config = dict(
    encoder_arch='vgg',
    model='contrastive image-text model',
    dataset='procedural textures in two colours, tilted and lit',
    train_examples=195000,
    image_size=48,
    crop_scale_min=0.8,
    horizontal_flip=True,
    color_jitter=0.1,
    tokenizer='word',
    vocab_size=52,
    loss='softmax',
    embed_dim=384,
    encoder_norm='batchnorm',
    encoder_activation='relu',
    encoder_depths=[3, 3, 8, 3],
    encoder_kernel_size=3,
    encoder_stem='single',
    encoder_widths=[64, 112, 192, 336],
    encoder_downsampling='max',
    text_encoder_causal=True,
    text_encoder_width=256,
    text_encoder_layers=6,
    text_encoder_norm='layernorm',
    text_encoder_norm_position='sandwich',
    text_encoder_activation='gelu',
    text_encoder_mlp_ratio=6,
    text_encoder_head_dim=48,
    text_encoder_fused_qkv=False,
    text_encoder_bias='all',
    text_encoder_qk_norm=False,
    text_encoder_parallel_block=False,
    text_encoder_inner_norm=False,
    text_encoder_positions='sincos',
    init='torch_default',
    optimizer='adamw',
    learning_rate=0.0011,
    beta1=0.85,
    beta2=0.98,
    eps=1e-08,
    max_grad_norm=3.0,
    max_steps=16800,
    batch_size=256,
    epochs=22.1,
    lr_schedule='cosine',
    final_lr_fraction=0.1,
    warmup_steps=840,
    weight_decay=0.3,
)
Rows from block 5 of the image encoder of a small contrastive image-text model, named by matrix and row number. Each number is 500 + 50 x the weight over its row's rms, rounded and kept within 0 to 999. All counts start at 0. Numbers have three digits each.
After each channel's rows are labels from the 100 images, of 14848, where the channel reaches its highest value: "colour at peak" is the nearest of a few named colours to the mean colour under the peak. Only what is clearly more common there than usual is listed. The data: procedural textures in two colours, tilted and lit. In brackets: how many of the 100, against the usual share in percent.
# conv: 3x3 conv (encoder.blocks.5.conv.weight, 112x112x3x3, each kernel summed), inputs 0-111

conv.111:395699498483506485349498507493531470510448227483503482366517479520518506446492520472487486484465516529496468483494546548514500533499548507491554516515535529510485519515506479523517595514582469535538470499488516528513483483516383510474483499466481503520515505516477536555479452534535485482489513505543509473478508506513623512450401486505
colour at peak: red (45 vs 5.4)

conv.65:447473494449456455431281503469394514538515350477565532349538567460497499480480507497524520514458501493506471539448493539493514473474462517528573457511557550457486498448487484525449504511511437453515389497421520396468478430478457472521520539456491455507534531471440426516499490450540468514488433497457481447510493479539615470560537506416
colour at peak: grey (41 vs 20.3); green (25 vs 9.8)

conv.99:438551503494517503437414511552434450520499242439448587364533525492499542481471500485473502501469523422497482465490553518498481502517471486505620466499546471531433502499499499514464601524637489484434501506480509501478483504515406502502526502479469485505508518520413405528481382525555519526494491487451416455516445500535576511512502487471
colour at peak: brown (40 vs 18.9); red (38 vs 5.4)

conv.71:430515501455511499514722462499568493539508499508411495464508524454475595459469529502499506463460479540501477598491515474485513487532515498478424529523579476546501501556532513518508525490475494505475455484446512402490467490521476505342552542507463502502551480491459501521482379534503450585488498509677501441464535460507450505648563541530
colour at peak: orange (34 vs 7.3)

conv.49:557404464446532514498554482417558494552487460502535175433603519507521642492466533502509505505547468516473481472495482484461555540522485546450462529558544555468455481507561488500552466494447507470484442530480481481523458515539538473455574504477511495493533528517495456532499509497477476583501486505546526455496558538524452571542455518483
colour at peak: brown (58 vs 18.9)

conv.13:478505499420500562474571469474516502528451487455476540471537558488459486446552520522543521483405538418525491553360468482491585517441458518557536483503517451506516512423505459587492461462503403482512380472488455480487502411492447517549495501461421515342485475499491508520306521505523468524435458519555547543506468415477518432583580492509
colour at peak: purple (67 vs 7.5)

conv.54:460503522415479519539553524565487503571478483520382519491568529412456474466496489477462487523467605460465545490499555448459542502502474512468465526545483498498482574488463452503511468506463458417474458455539478493513480558396508505469400495545469511475550495449460430416486392478519473477468456481544420487576482493278471544498491456336
colour at peak: purple (58 vs 7.5)

conv.72:563492478496485477369517447501443496539490326524597451502502501535489534444477501475473498508510557471480509528493526459505497477550509569506494366503505469446513547546524502526433566512478485516401464504473517542483495478491490507511522539494514480463543492532466375601490589504374454587534513489555479493576524518463576501521356488654
colour at peak: red (52 vs 5.4); pink (25 vs 9.8)

conv.69:480509498455538410499515506442528432526517515533494513541514585488414497510388349517509510515509530527513525510577535480488543511526487474354527512494471500551513444486424444525486519489523425456519477515406397485501432475514499450507535518537548349589606505444527477524469528553511470499478494514512532319489453470507524630505501507492
colour at peak: red (48 vs 5.4); purple (30 vs 7.5)

conv.30:444465502533530469469538437418492392527392472429447476412534529464495486489468464417538501482533501546497491524455435492462439528459491510467536462428487472470508506443524443572500526496505452403501395466408359480495523380470486487496432460385526436511444505452492484522381491492466489536482486521546477405480446403460493430565521405503
colour at peak: purple (49 vs 7.5); brown (40 vs 18.9)

conv.75:533434491444488498531338508501396468531511490499513527555578543535524521484517469464488483467448507390478481553453544525489515521416240541498550554500497512466506482382514543490508578483592539502465505504487495483482472563497484502504514522554492457539518563497497430544506482485492439475439478482362469460473484541537518505540576500432
colour at peak: brown (42 vs 18.9); red (31 vs 5.4)

conv.92:566507505479502486400560357452489485530509337484502451515535515525490516465481511490472492497498507528480480523477534477505512597527515548478526376500506364532533539544521491511606584513467497501422455529506484438498466481527518502377534480526526492507523540523456417646485528519347445562520515483535565495563560542545503542508513557559
colour at peak: red (53 vs 5.4)

conv.103:528501368404504532480467470495494460478423487566523457510485513521483486518482454487517461409491470543473397521515410481367461467491501502451429477545514450454453546507541525506466511390532518444485468514496464472334454402496513403461417464431487450612449492430413511479565480514475477454464476433484465401473483546510456513469539518431
colour at peak: orange (57 vs 7.3)

conv.17:491429446410439585529502532557510550530402493500497510459562563457492506379509440479386500537443541405426453506456532446557565474511501442492424516544436553415495500501472435490490512459476524529493415457559464484505440519470461476480459528418460563479570448410477425502529530454524429510486395472509453467573569492352496538522535465493
colour at peak: purple (25 vs 7.5)

conv.34:477552487463511488384464538426434484504461327466406583456556487486524477468456516577535499519482416510502452477532560550481486535508469456475630514528546348567515494501540509554498546535544466513481441536482532416522462392558448472484476491476489529485512534564460481564509483559541498469451451492502509520485468516623562524442513627525
colour at peak: brown (47 vs 18.9); red (25 vs 5.4)